From a checkpoint of a small image flow-matching model.
Data: trained on rendered landscapes of hills, water and sky, 36250 training examples, 51.9 epochs.
Rows from block 5 of a small image flow-matching model, named by matrix and row number. Rows with one number belong to one neuron. Each number is 500 + 40 x the weight over its row's rms, rounded and kept within 0 to 999. All counts start at 0. Numbers have three digits each.
After each neuron's rows are labels from the 100 images, of 14976 (inputs lightly noised), where the neuron reaches its highest value: "strongest on" is what is common among them. Only what is clearly more common there than usual is listed. The data: rendered landscapes of hills, water and sky. In brackets: how many of the 100, against the usual share in percent.
# fc1: MLP up (model.blocks.5.mlp.fc1.weight, 768x128), inputs 0-127
# fc2: MLP down (model.blocks.5.mlp.fc2.weight, 128x768, transposed), outputs 0-127

fc1.503:500506500526524500500579500500500500581478484663536580500474500464500500500500534500500500535500543533473483440529413500500468537500473500500500426500527456501573611440593500500430500533437500451543461500447587500444500500568540500550500597500410500500434500445500500500528456500500525500500456500500510474500500500500500500500500561452500500500500531444461436500458500453528500442540
fc2.503:500500535530552500533500500515500583500458500233500500537559510503500500500500500480500546415516500461452500500524574500459559531529497522470500500500459524525500525523449543500500500500540500544500500545500479500510531500535474500446500524500500500500500438500531442519540500499500500500545544540563578500479556521500500500537458500520515500500548500444415592559530500515447454500500
strongest on: sun or moon in view (60 vs 8.6); night (57 vs 24.8); snowy peaks (42 vs 14.1)

fc1.744:471500500500481500500407484500551500500558536500500500500601588510553567500450500500535561545500500446500500478553563469500480500530549420438470459500500487500500500500533581500459554500500556450474471581404500428480429500500500460478500551500549474500564500500514472486500538539500500500465467500500500563444500453460447462535481524500544448544594500500394500500500500429500500437586
fc2.744:527538500500500500500636592500500468500602500555566500463433544558500500500453500477500471500530467511500519546558579485475461500531500416424500500529467504533515490500480441500500500467500500462542400500550432456547422500521500578583476532537500500500521530531564528529500431500500500532525500524500412500476500527549467557546500500478543439475458514500482556500483500427500537464441
strongest on: snowy peaks (78 vs 14.1); sunset (65 vs 25.3)

fc1.606:402460527500500528465500500500500538548500535580563578500399500470500457500500489500525500500500562492446535447543500481475435533500409547460520500475536509463500500490500500500530528546500476403404506500420549559500526482509420529538500553426500479500500500522409500503536500500547473520500500500360449462447500480455461535500500500561537500500438500500500500500521444420500552500500
fc2.606:586500500475435500500557453478468508500544466485552500500601521500500500500456500539500449600558526423525554500500469460542527500500576464500500500500480452500500519500598412500426500470517457465569500561521532500500500500500525500500527500478541545469420479512452439417543500500500500500533500500614500465410500519469478500500500567427500457500531500559500407500468474452549450500500
strongest on: night (94 vs 24.8); sun or moon in view (93 vs 8.6)

fc1.263:402470500500500531459500500517463519500505500500532591454391500477500463488500500507500528447523500469456550477524479500452480516519419554462543483475500500448500477500465488444524524565500466406417513461424583545538525500500437500500500500475564500516522478536424521500500465524500484500514500536355422500445500515474457576467500500562522473493438500500523524460557447431500557500472
fc2.263:431519500500576500485405525533500527500460558500411500518428500424559500500548500457513535388443435552500450500500500563441483484489469500500500513500531546467500460500463597488577500544500537500453554542494500500500500500500477500465500500533483472527604500451529558592467467459500500500500529520415536500587473480528537500500500422556500528492490500500448576500551524500441523469484
strongest on: night (83 vs 24.8); sun or moon in view (82 vs 8.6)

fc1.485:500500371500500482440500558500500537500500449366568525453500438445500469500542408547500500417500500526517500453548517414521563567476485456466449538512500548454575500469516573500500500448424535500500500483446527471538500441500500519500500537500554500500465534500500464575500500500465500427508442500527524463500526500522500411500500476535560517500500500467551500460503463523415500515456
fc2.485:480503480420500467582485500478500407471500435560543453578500561500500540483500410495526500508487500500500500448398410596592531559500500500458531483500532500500584478489500558452500500433444493500500500469444500500500530500517562500500494500500500500537522494443500500500500500451509500535576521500528429500542500500500500420500500393500445500500516423549453500538500438419454530500500
strongest on: water (76 vs 44.3); sunset (51 vs 25.3)

fc1.187:451460440500500451500500464500500500500500500581568452500585500500459500500500536566516455636599539500481500500500406500500500464500500500500403440500500453500500500500546387457500537500500556530516543500524500500574500500602588500588500500486500500500500461500561500457572461500500500558500500500500433569533500500420500465500478500500500500500530500500500392500500500500548500500527
fc2.187:500463500500500500575500500454500614500500500500415485500500474500510500495500500500500558500641500500500436500500500557464538527500500543500500500500570500500547500468482500500500500471500562500500500500500431500479500500500500444500409402508500500500387518439553500599500500493452500500500500500500500548500500451430500500500450500536510518500500615380453640500500500500500455500453
strongest on: night (61 vs 24.8); sun or moon in view (56 vs 8.6); snowy peaks (47 vs 14.1)

fc1.696:465609500500415500441500500500551500500500500414621453500500440418500500528557525546500453444500500500533532500500437452500500500468572500500500500500500541467500500490500523500500445458500500560483500500573500569500513427500488500500460500500500598500500500500463394571558456461500441532440466465500500532500500500519500500426500546500434500500500438500579500414542463431459500536468
fc2.696:500382582522500536500552472546466500434500550563500500455455595500431500520499547500536500500448467595551403500542500507535459500500560500500500500500500499532554500417544500500500541500500500466470464500559500400500510500500464500529582502478500595500500500500535462500515483500500500500427450478500500492550427500500500500536500603500551553500500500500572445565574463567500500500500
strongest on: water (83 vs 44.3); noon (74 vs 25.3); green hills (38 vs 14.3)

fc1.136:547500418500462532533547601500571500475476500500500558500500600425583500500500500540500500500478500454479500526538561500500500565500500500500500500570525500546429500466500613500500560500500500500500500500500564500500500459500500517500498500558500500500527500422500413500447500500500444500500500500500420500500500500567450467379500500543470500500500500500446612485500500441471500363451
fc2.136:533530398500500595500500500573468500500477500500346440500464461647500556500500500500500500500500500500453500500504466500558500533500500500500439453500593500500500500418500500356474500500500500500500500500500525500500500500474500538479500595500553500500500500554500500610500530500500513500500527500500500500500367500500500500532450597500529538500515500500500448476500500454500471500500
strongest on: noon (92 vs 25.3); terraced slopes (70 vs 14.2)

fc1.220:500500500500500500500500534524450433500547577500341500522500476500514563500500521383500500500500500500580500470500430500565500500500500462470500500500500612500500500500500429500445500500500556405559417431542500500500579500500500478500500500500500452500500500542500500500500500500500500432500540500605605407439500500576500500580500500500548516456500458500500500500553519500536514500473
fc2.220:500500647462516500459500500522500500568477501398500500424500500554500500500500500500500500568500500447500500633500619500560541555500500573500438500500568500500500500500500445500500551500500424500600500476500532500495451499500500473500500523500433500500500500576500500407500500500500500543500500500585500500578563579500511500509500511500442481441479500500500500500517500500500508385465
strongest on: sunset (88 vs 25.3)

fc1.583:485529500500500500500500500500500613390569500500500500495433500598431500440500500500476387537500525500456500413538500516437558500500500500500500451500500440500500500366500500500518525432554500531430465500500531500500500552430653500500500500500455500532500555500594500459500500500500500500500500500500500500472401500500486522565500500469500500500500500447490460500500514426500500500446
fc2.583:500403500500468500500552529500554460471471500461500500546500500376519500430500500500556527464500492534500574496500500454415552500500500489453460500438500402500500500341500500500577500407528500525465500500500450475500471500527537500425500500436561500558500526500500438500419500500430437500515500500500500500500500546500500573500500590451500548500451496500500500500500500526500424547453
strongest on: snowy peaks (68 vs 14.1); night (67 vs 24.8); sun or moon in view (36 vs 8.6)

fc1.393:500560459500576473500500450500500455524454500500500480500527500500442466558529525500608500500482555500584500500500536501535500539430441500476476500500500500500553585425500447500500500500500500500536514500452500519500500500581500500606532575500446500500375500545555500500500419529500500562474500500569599392500509500500568500500470508500536500500495500527500406462500465500500464462406
fc2.393:500500575500500489500500454500554524500551500610510500500500500389537500525579500500476593500500429533500500645500492483556450500500529500500477500500543500500526500500409521464554500539500500500534482500500500500500500389500500500500478599500461500500563476500500542500500512500492500456500481500500414500500370500521500500417500500500500543533500500500360470500500481500448449462472
strongest on: sun or moon in view (62 vs 8.6); night (50 vs 24.8); snowy peaks (37 vs 14.1)

fc1.524:500500556500513442431405450560500500500553500500500500500500408538443500459457543444447443500500500500540533500500489536500520500473459500435500451413522469500458569537457446437487500467500455485500500442432537515515464531474437483500565500535500562556551500469523590489578556500553500574535500458500500500455452500409546500558462466500535539500469500500500500500447457591500458548539
fc2.524:446500500525500560463556500447535487484535500509511482500475431500495518534472437532446588486500535444407500520483515491500480489457500513444437461568429500500590450478525529500534456545527442500500500526586572500482488500470557467481521511480485473565449534411532423532463434536554500523447500590542500500466496519500561467552527500522541568485514489505500518453545547591500565490456
strongest on: sun or moon in view (55 vs 8.6); snowy peaks (52 vs 14.1); night (51 vs 24.8)

fc1.719:430446434443527438454500500500500429550579500440500500500500567500448482564500437417500500372427500500537474469500500546500500500500479500465500500409500475426625519500541500500543500461500444500557500500500500500500500500415500500500500547469500397500466500500500500577500467450471450500500482444500583500500593500500500457500500500500567526500500547500555500500488456500500546500452
fc2.719:496557500500441500553539500474500528500500500500500502500500441477500567566536447500535448480500477500554548500561360439500540545500500500500530500500500404467635500500495500500557480457500572500603462500465500543500500500593451500541594500500382500500500482500500536470500474473541500500500500463500500500468442478500536445423500482500500500500487500500427500574500497532437572500504
strongest on: sunset (81 vs 25.3); red mesas (60 vs 14.5)

fc1.218:500507385551500549500500528500500500500500500416594564500500500550643500534547500505500567471466483459500500500500500500458500555500579500520500516500528500500500500500435534481500500495500500500542416393500500500500500500425500479416500500521568500500500467500500500407500500517550500439500500471500500500500585500500500500500452500500451500500525429368500484500500500440500500635500
fc2.218:500500402560500453558500578500500601500445500419597559473546450613500464478494500474488534500462514558500508448500500486500440490482500500548500500453500500548500481500500500500476444480500500577454570502500441500500460571501557518500500416500532459539424599500508500434472440500554500514500500484500574485500500483442445500489500543553480500548500500453547568500500500500500554567508
strongest on: water (100 vs 44.3); noon (98 vs 25.3); red mesas (42 vs 14.5)

fc1.208:460582500500467500421500500466528500452545471412542500500500443585500533519500480473504435411500553500518542493500465524465513520462500535418524500500500452456500485544500570467521500500500500530500424387500486500484442456500529500444557538604584556556495535541500473500526492453500452473500453500521565445542398500500450500500481442500459527500488452500580558464500486513439500500477
fc2.208:500443520500614500500500533453515461500452484500449530517472500556471500500408480518462377440528518500536490450478500552500537526500500473500500500500500534469500489500608547500570500491500521478477410479500525471474500517489526500500474547500489500500454500500500459603528474426478592463455500515500549500485575500537500486500500460470500500468485545500697531536500470524451508506500
strongest on: water (95 vs 44.3); noon (90 vs 25.3); desert dunes (44 vs 14.5)

fc1.24:428462519454522554450405414546529477480528550500500582560500500500484420500472525500448463541500562523500500476500538574500531531475500553482554518500524446500500440536469500437500467500483461468479536466500524500548478500500500500457547478566500500446546500409526452536594527500485447455500500510500471522500459516408500469542453481500487500500500535445500545559467458461500433580378
fc2.24:508462500457500414483574578467553432553510402450485594540471535423509394500500449490490509451541470500484500527500547566504485434456500538482533500487444500517500573474482461529500500534567458475500500500446539551446500439540500463537551457421466513476466507420517558472448485500475454442500487514500522500524527520500531559469548500500500492473483513495500435559500513440500551524573
strongest on: snowy peaks (73 vs 14.1); sunset (52 vs 25.3); sun or moon in view (32 vs 8.6)

fc1.327:500414500500500500500497500500466554499578460500500555500500614500480500500500500500462500500470500518500500595500563500500380500500500557480514500500500500500533512500500500511500500626500387500453405542442500500603500487659592462494500500500468543500500500523500458500500601500500551500500500500521500500441500500472500500551500500528605500529500460500500466500500500500500474500465
fc2.327:500492555500500500500500500500500500500500440500500500500500412469500500501500500500510453407562458500500500613547435500500387500500525433500500500571500502500591500429500501500446500573500624443500500500491500500531459547374554477568500500500561537500500502500500416500500581500543500464500500500575500500582500500500451500500425546533436500506500500500500500500500570500500416500485
strongest on: night (62 vs 24.8); sun or moon in view (50 vs 8.6)

fc1.230:501529500541517512536500420500500503500500500612493500524500500500584549529500480500549500522500575500500463455546500500511423527500412500500421500500578470578500558500562526532484500462537500500500448559431494566468500451502463511544500500469410436563445477500500518464500540500547555528500500442529527461500556478500500445371438500519500500500458554500481447539476528439540500492592
fc2.230:500537500500517500500500500555445500449500500429466500547500500492500539500532578500500500466500434508540500520558532454500500500500544526475481500500338500476500490472500527462500500510460410405500395410569500563518500474500500500500500409500430500500601448537500474611567477500500544500500557500500500472533500500500500500500550541463500501500574522582462470515500500440456470500452
strongest on: night (65 vs 24.8); sun or moon in view (54 vs 8.6)

fc1.693:500550443568522598540500500500500531500438500570500572500431500561500480531500500500544500582407594500553500482536500500500500565500500500500425500500500448500500647444500500500500463531500500500500500500500500500500500500422500532500564500500424500500464445561500500561500500500500470500500500553500500386500485500416500500446453500426511500422500459586500500500454471500534500500429
fc2.693:500500500478500500428569508572545330500519500500500500500500500500500558500500436500500451527418500500500477500500500500500444500467524500431539525500401460453500500500500422447500468519500471477594500555500500500519500500549500500500506619500429500451545343500500500515522500538461500475550461539500500500500500553500500500504500474500500500500500500639500419507500500500529500500500
strongest on: sun or moon in view (83 vs 8.6); night (83 vs 24.8)

fc1.413:500449450557500500500500531500519531541466500607500537500464537580579419500473500500479560553476434500468500574546500474500428447467545547587521520500530522535475500466463500515500474488500500500530536555579479500543500544543444500443528500547491528500500457466469500459488397453500500541561550500456423500479585500500500538439571526500572420500500500470455500477458500569500483547462
fc2.413:483479591525524551459544495500543608500529500500541537523556544534513402500500439519500447500500500546529566457567471502500500573468423500522573500517458500500500516500560500522487500500500524481432439500404473463430469555500527512536543543449515501500543500500500492448500575527522485540427500531482452471500519536518469460514404500500562425500500469500391561482500487544501500557539
strongest on: water (70 vs 44.3); noon (53 vs 25.3); sun or moon in view (35 vs 8.6)

fc1.295:500500462553447528500500528500500448568462557455536446452461500500531500539457500408455500445500500500500500500500500473408500500500439466500500500500500500527500463516430500522517500500500406500500578542460500533486562452500500500421500546533442500500500500500500500500500458500500543381568528500424556500500538564500463439500500538551500500500539484500433576430580449500448517374435
fc2.295:516547519592421456530413539500467459458413500485581500440576500500491500458522500579477500552516531500500484500500500539574561500546553500500500484522498520488500542500572481596500520464500462481500467534546457543500533500500500479577533500457572500500500550459500475500500560475500534405440537526556500500500458437506500580500555500472555500500500510434537500417441519513595500500514
strongest on: sunset (85 vs 25.3); purple alien crags (46 vs 14.4); sun or moon in view (37 vs 8.6)

fc1.395:536555500500430500500585500427526500500574500429552390551559531500569443567575550546561441409500500535500500500478500543493517500500500500449500500500500518500459458484500500480500510427572468507444532500500550583441585420448559500500560500500551533500490487512500413500532485500500475500500500456500458500548500450500458500446500500473548500500500418560545500500522440454500473500500
fc2.395:557465500579500500500500500536500558500500500550500601366500500443500540500500553537477529434520438500500500548560500459440500500447572500548500500500500500528500500429500442500500500566556588500467535500563474465443453500533519500500470500500500500466414467519422442476588500572500500500500500421500500556468500479500500500500544500500444500500500524500500522500580529521500358500500
strongest on: noon (93 vs 25.3); water (84 vs 44.3); terraced slopes (70 vs 14.2)